Weights of a small self-supervised audio encoder (BEST-RQ).
Model: 3.25M parameters, log mel input, arch conformer, norm layernorm, activation relu, layers 8, width 128.
Training: nadamw at rate 0.0015, 17600 steps.
Data: trained on simulated sounds of rotating machines with and without faults, 39062 training examples, 57.7 epochs.
Rows from block 5 of a small self-supervised audio encoder (BEST-RQ), named by matrix and row number. Rows with one number belong to one neuron. Each number is 500 + 50 x the weight over its row's rms, rounded and kept within 0 to 999. All counts start at 0. Numbers have three digits each.
After each neuron's rows are labels from the 100 clips, of 14976, where the neuron reaches its highest value: "loudest" is the band of the loudest frequency at the time of the peak. Only what is clearly more common there than usual is listed. The data: simulated sounds of rotating machines with and without faults.
# fc1: first MLP up (model.blocks.5.ff1.fc1.weight, 512x128), inputs 64-127
# fc2: first MLP down (model.blocks.5.ff1.fc2.weight, 128x512, transposed), outputs 64-127

fc1.106:438509519416585508526523434526486473509538505460595545460586460491537534663543483530439485564454452476470451492458467516487442493465503498633586483438503518479462601481492504531521474511567448
fc2.106:448607601559537515492524452487524500528546493536566518491555543514471423480467588509481513470416490564592469502590515362601461499480499520557523527445514432439471551482539517467566558538454536
loudest: 2000 to 4000 Hz

fc1.13:441502576464492582508473469481478542475508454420464552514490528448481517482510516475460619476446478416419512441503564582512484433536518451545557593477537509571605452492472603504577398456494487
fc2.13:548506516466427541431407532546452483512519583559521486534446518561459517502534482507530479542510372453468497544400416446462506502444507426472535466538571549420567486431514515446444527431555449
loudest: 2000 to 4000 Hz

fc1.208:415492575464536489499487505519584471519527569518584569451490562424509533565490477557436453537440449453393500514497465481562457399521491516461452523509556564544458426519473531419548515472501529
fc2.208:493499501516391419482546501415430480585515462605524407566555508482527591428436437431591400431483407577538440523480472515515459463554554505504508538488399435475458496517480460498468486566454525
loudest: 500 to 1000 Hz

fc1.90:500518478461542530503408489476542518474480477441500423521626549441465506497523565564494546443470445500563520476377510536543514492541392643543507522477490475530422489557493646491625504471508498
fc2.90:510516495576427446558460537466568493520458522555440565469477451597536560412439474434497524498483544552449503540573395498523519517479502389421436507657402509511473453526465469434497498502480526
loudest: 500 to 1000 Hz

fc1.195:483554514478551546422399450458553508449460477529502483522522538378514330571527517488415568510473458367504563504520591506458465524488529501655567484517547544511521493497479474415569489499477422
fc2.195:486442571533441487461594555489597561485539405372488467504508535549474528472485400569480544556552468509467471484612548497522462478548521451476446603569478436519551413564486461505509480472399472
loudest: 1000 to 2000 Hz

fc1.114:457480553426402541522512472506538523516506427394509535526516449524569473505487487567543459559405473527468416521444484495494478448559554553554510453496527490436514475489412546539561502490463460
fc2.114:498517503480495496435471490505474517522543543488563451516453502457530556508446499564537426496578502556511479445419450478447430535481510574507483497504462436369467591407485421454504513545546483
loudest: 2000 to 4000 Hz

fc1.71:466500438531530455489452500492483461444570484463535515526582488410530530617496491508527467496523542472508469511411523458593451515640480499597553486476439401480432520539491557561473515508523495
fc2.71:514456470546520404510458462522543477409481514515449548439414489587603576477517473544526510522525471480488539618551442576451464536494525445485463535521463517582498468408498485479447471507492435
loudest: 250 to 500 Hz

fc1.275:401507415454467481513433477459507498497461539410412541555581507521547470580544498526454529527486593481499543511439465462464531458559425429529448513555512553469566438465467475553538438435540452
fc2.275:502448513491443457516575431552564524473510498463549485514574506439519542550545603484505527438493504434416531409528457511438492404462476541470539519476521506467503595524468491451583473561511460
loudest: 2000 to 4000 Hz

fc1.378:449509473429526569488520476441539553566516531458548556480461553469495377515443575605539525530385435550402515482432471469503415477504594470497458569467517547455436499486452553481592466524515526
fc2.378:545445592501516473578568477442600450482468527526478460568444487530401436401533498475606469494373443574524543527517487505493512526439511438527538511475483442461491543481461423535545472578386480
loudest: 1000 to 2000 Hz

fc1.298:485505613452429469502396471453406514530522485539631508549496531404567457520509462522472477594462528417410358489467514445518481421523479449535575485534562544503560495440529544511543532480513431
fc2.298:468492414505445560484493514454460482512462425449497422597586470554496503549510488520485488509562519472457508465451559462404497519511498480457389514471474582548483502498481433561380446573481419
loudest: 2000 to 4000 Hz

fc1.193:529512500479452524450539471572534521472520423461520485508539566461486490527598484463467531471470550492503503463358517544573511456487449554491419509440502496524418501516498589532588550513457550
fc2.193:489500497474421549512537524395582491481503444521443575521453414569469499428498513563470532516378523506472531559515503445489452511460622451534474545574529455551508472497532465499546467540470371
loudest: 500 to 1000 Hz

fc1.28:455538483517417592498488436546562507455474522441488533489609493466500527535497476562532489405493521456512465501498551398422462387496435567539549458541591483516581428456453480519546521514476395
fc2.28:463514446549448451538492490505575507544497441514451543584477451483597432426501502478487589432567426521540508482536508600537505509486460578437514527544363535527598543421455461451485439582475550
loudest: 2000 to 4000 Hz

fc1.290:518509467460421515517436531475489406534567475475470497559504540502641447553534541557472499519461472401466434516442494446564470516562469470560601554486521446484530414524529535485532486551445387
fc2.290:513477448561569526514510560582482459513503502551639641443560498531457469564580520531522594447411539524524503436502541540506469557462579398440444517516501552489462550522504538452447549548485595
loudest: 2000 to 4000 Hz

fc1.3:437499428497438567525402457497428574452443512513574531500575535433521465482541511512460546539557435437440540530488493480569428397521522520568534516558540382454496442475559503514587468402468448
fc2.3:510465483501505520416426513644469482521498497546479521451566487513418513535474561579477499439406487590537479529536536529441478477517537451569526557477493559476525540405509452452515512508490525
loudest: 1000 to 2000 Hz

fc1.262:547541545480492507494527380590472502463577491453496514489556505459533425696574503545541530529431484487518471512454581523483408460496455502562545495477539498441435616552442477453520541513470483
fc2.262:518510414485579534480570493584467595622541502510491476393488479534493587439513526494535447514510520524607504468514509516443530532543501505500496449564484489427457514514497465492486521423572543
loudest: 250 to 500 Hz

fc1.153:529453522530446501450456398456510518466582511495577549556550580317603470573501523408474471539529528461498454520474505516494424440511469532528543510474579520484478414533597494417506528512499541
fc2.153:461493430502510567551551562423475480525514495508400512450601524526482527492527460460411533467531576528468495518505472514558512558585516618549458458582426518490444528574451492584372557492479503
loudest: 250 to 500 Hz

fc1.176:391553467435470513554496464489557569433475453368454471489565505462452589532477490562460487478570500430519457527502487504372535499580474489523555538501480484458563452506460462513617423467485454
fc2.176:445494512487444487435481439474547476560488462504447594483475514515573430422562586496452540521609455524459562470525461585433441445504553581413469608507523501590466525453454574420502424520556475
loudest: 2000 to 4000 Hz

fc1.112:493465613525407495392456476423536536605557529494531564509446546482562495442549457528497506514466446381416500461512507486456496495535493530459452497486482495448509566452412561448519569453564496
fc2.112:462454495509505461555519519491522432555487493517565361594515470516422565563513407465505465440485503440527536561479527538493473537484441471457525511500482413567476536487515459451453418590494521
loudest: 500 to 1000 Hz; 250 to 500 Hz

fc1.58:480473556531492459499425420586449539585486468503502567492490535503563467483549412497524464518549552474500416515379532409414558497558447508502504464494465398493459531532510459587545498410592453
fc2.58:461476479479546419448609531535558520526511454468441549453528552502525498530479458518504516470467523539460472478548507515557606526513465589419434458488464514515405499515507524512536466523543417
loudest: 1000 to 2000 Hz

fc1.487:424542540482438565411517527530459537469487433419482511463597518450522441596502525564360527515501389486483476496515471526464427514542494550597593543487495530550502521479531481507507460422489476
fc2.487:466493527572497402534517501466498492504498487415561481484493521546366516497492466521487496519571536453490465523459530478507495434488470503475541466559510456547518405584480486497455551496460627
loudest: 250 to 500 Hz

fc1.277:479521468510467581454490502416433431653498499493493558542511555399533399547530554465468492593523536463364490417380463467522489444597463508606544429463555515517454567490514476482476457548489507
fc2.277:522455482533546490463566581536529442559578504542440484524543484497467458477479521534427452536647516489481510476585470489474476479482446492381578457490532476538406481567528472501466515590646485
loudest: 2000 to 4000 Hz

fc1.53:510477562469487561399527516531459514503553432453472550551508521503595482477627456518499514485439410459517484446434555533538506444535407617485497538568527472557484485565496561454538499538457492
fc2.53:553453490549401509540521434485436430530443491517540520529458493503453493494522526536432530456535514450559454567452443471570466451417440525560487517618608395544437454495574502485460497543430482
loudest: 500 to 1000 Hz

fc1.510:455513486515517482507466446474487494497485544522537552497550536473542512517605509503508544471465544425504529404446512485438502507525489484467470497536497520468518489469483532524641603427468499
fc2.510:543451398519454470499513618591499391472416527509469487495460527434468495539541517515555515453496558484590543598625512475518474625527535412455437496544470582515532529500528477475524558539508507
loudest: 250 to 500 Hz

fc1.395:413499542457476539472549516555441431535551350445460500529541537502493432577580437429490525499465434536520495554408474531530506464563453551566486427476487382486387559479517538465572468441509495
fc2.395:481493543550510538583538481431535506492548473440503432586417463547525592454502559405543505477485518507533527559425478489498521538484595534520461389570552496567582421465466537478477528539509538
loudest: 500 to 1000 Hz

fc1.344:501554498461502450498416470459501461492543482482614571510528604331534511549639522501457520499480538493515510532522526464524432565518478486516497484526527497476476485527528405505545549421409449
fc2.344:486435550546465480559497558520517461478496492534445509391511485607430504596487581520564472412483428502449460541439491522520555515520521490504434577501480476535498551569480461452470449579516548
loudest: 500 to 1000 Hz

fc1.489:447466584464540506533479448519501529549495474480578552482530496463580448580579439485508532559478477486362420510518567467538476445479499502557458512482512516511481504647498560471490530497502460
fc2.489:422528478469587501458540469504626477545514435394581515505460538462625452484559507483458459421527523512458492442502514544543431476530551426453443478529476559535464446531472504400543505573482423
loudest: 500 to 1000 Hz

fc1.426:439504537501426489422479491528467544503605497427474506499516525447562519551476471544550425487559399484411508520515492558496518536558485468524539505396464529409529439496503496470515509499469391
fc2.426:451558457583458567574561521485566431538513492448480480500505529508531465416412493502483538450561579520531543646466531531524534514450487511493524519487520400486436467457502534480448533550512599
loudest: 2000 to 4000 Hz

fc1.470:477509536429487507504471449489547518530492565489442574463533584457612464557473455437567564483459575425469479514504490517539509414562530483606405512491434505457509616494384471486495551510414518
fc2.470:521515468467513488544462537499516473499497453507476510457434514384447510526503529408538482428543449459481607553495464567533426489598556496548492468324484450534476526456520515386518499545559512
loudest: 1000 to 2000 Hz

fc1.226:505496505433397536520414455466409441659487491472480506548509529536533509603533504546456543521522429548379491457431506436464467453510516587525516487504550483469442546553449477532452427518467440
fc2.226:558508487564471418439501552525475518521578487451485459437410597502608627514514564491491663440603490551550544463510472449488471456514479523549479517515394517434518505499452513483592499499435591
loudest: 1000 to 2000 Hz

fc1.278:515534440462489516500475398550441486518535501488486609459450492417537459553579539536597496482499508463480548403432512500486401491526429504556510500488491539444480542485478510449593485496478455
fc2.278:492527477476478507552396453531503464565497477524501538461505484494475514472593529498375509463608382493463554526508469536493498452463465462513461504643488358539542477482504478462433433439569535
loudest: 500 to 1000 Hz

fc1.222:567471466447507509491392499482489483608472472463519541551540491533529395503631542521476488586491425487460503581452494428533577501512496465540503486544522388501538524503579449555535387450441514
fc2.222:611485461495487470526482516450446463544493509498586455589484486519464550408578507442584526482470543582530521583425452474480583588495470455483457456479524478491555510474510520504520537462457492
loudest: 500 to 1000 Hz; 1000 to 2000 Hz

fc1.169:479487513475531508451551372561493580496546467461407551472533519507633490472515476608484607625412468474493473421451464497481526403525410457481542500514444522544572438491463573546488493527431483
fc2.169:477556532511546506542495560528441463469511521571377476507524470524479438459523538498548407437518438556545449430475553566441491510464583442502461450472601481524483507528494535539426607514432498
loudest: 1000 to 2000 Hz

fc1.414:393536480450423542537473412536484532566571484534473574478441572549526492545524485557545560500463462363509472498460431455509448480462513518509533509528521489480409513517403522446466518504588456
fc2.414:512535498417587398541500579566495570530457480558518446422526464490420583550538511506515489505483457521550526443391508531477522484589518514550547562478468495501475564523476451453519467383452600
loudest: 1000 to 2000 Hz

fc1.261:446522490521376505469416550523484489501469499502472422551602552510570485599415497544467484559478435471473400493455451437429485410558453511580583480380525494531586456493574514536479516486438527
fc2.261:538528495586536505520533557529510599487549559446424450540525499536584501463436560476539480492499588627519500515513467555464460554507490405478480556515437483434524547401481401521426499448471456
loudest: 2000 to 4000 Hz

fc1.371:433536466499552607457506494449548486508525502475576491468518505425513324536448555560499543503462379456468543522522467511492438538500530548598454512427556581501422490436557579464582503513556472
fc2.371:483465566552555501514607477431619507421496510451485572544390499508433407438455430601572481530394474538495534497494503543498483504432539433498503544479488527492517510528443517545483478596498452
loudest: 1000 to 2000 Hz

fc1.26:533534557525468447574420522572420488433583496490538468476535409444534520500499577601518458485452610466407481494450581566439502545402444414516513491555579492550482478493573505440527470530488469
fc2.26:477510529413445579405485452597383472504543554515569398491545564569551590558478405484491484557477525429489452512514547557514485500487526491516439507549537537497463466547453473490436457529486403
loudest: 2000 to 4000 Hz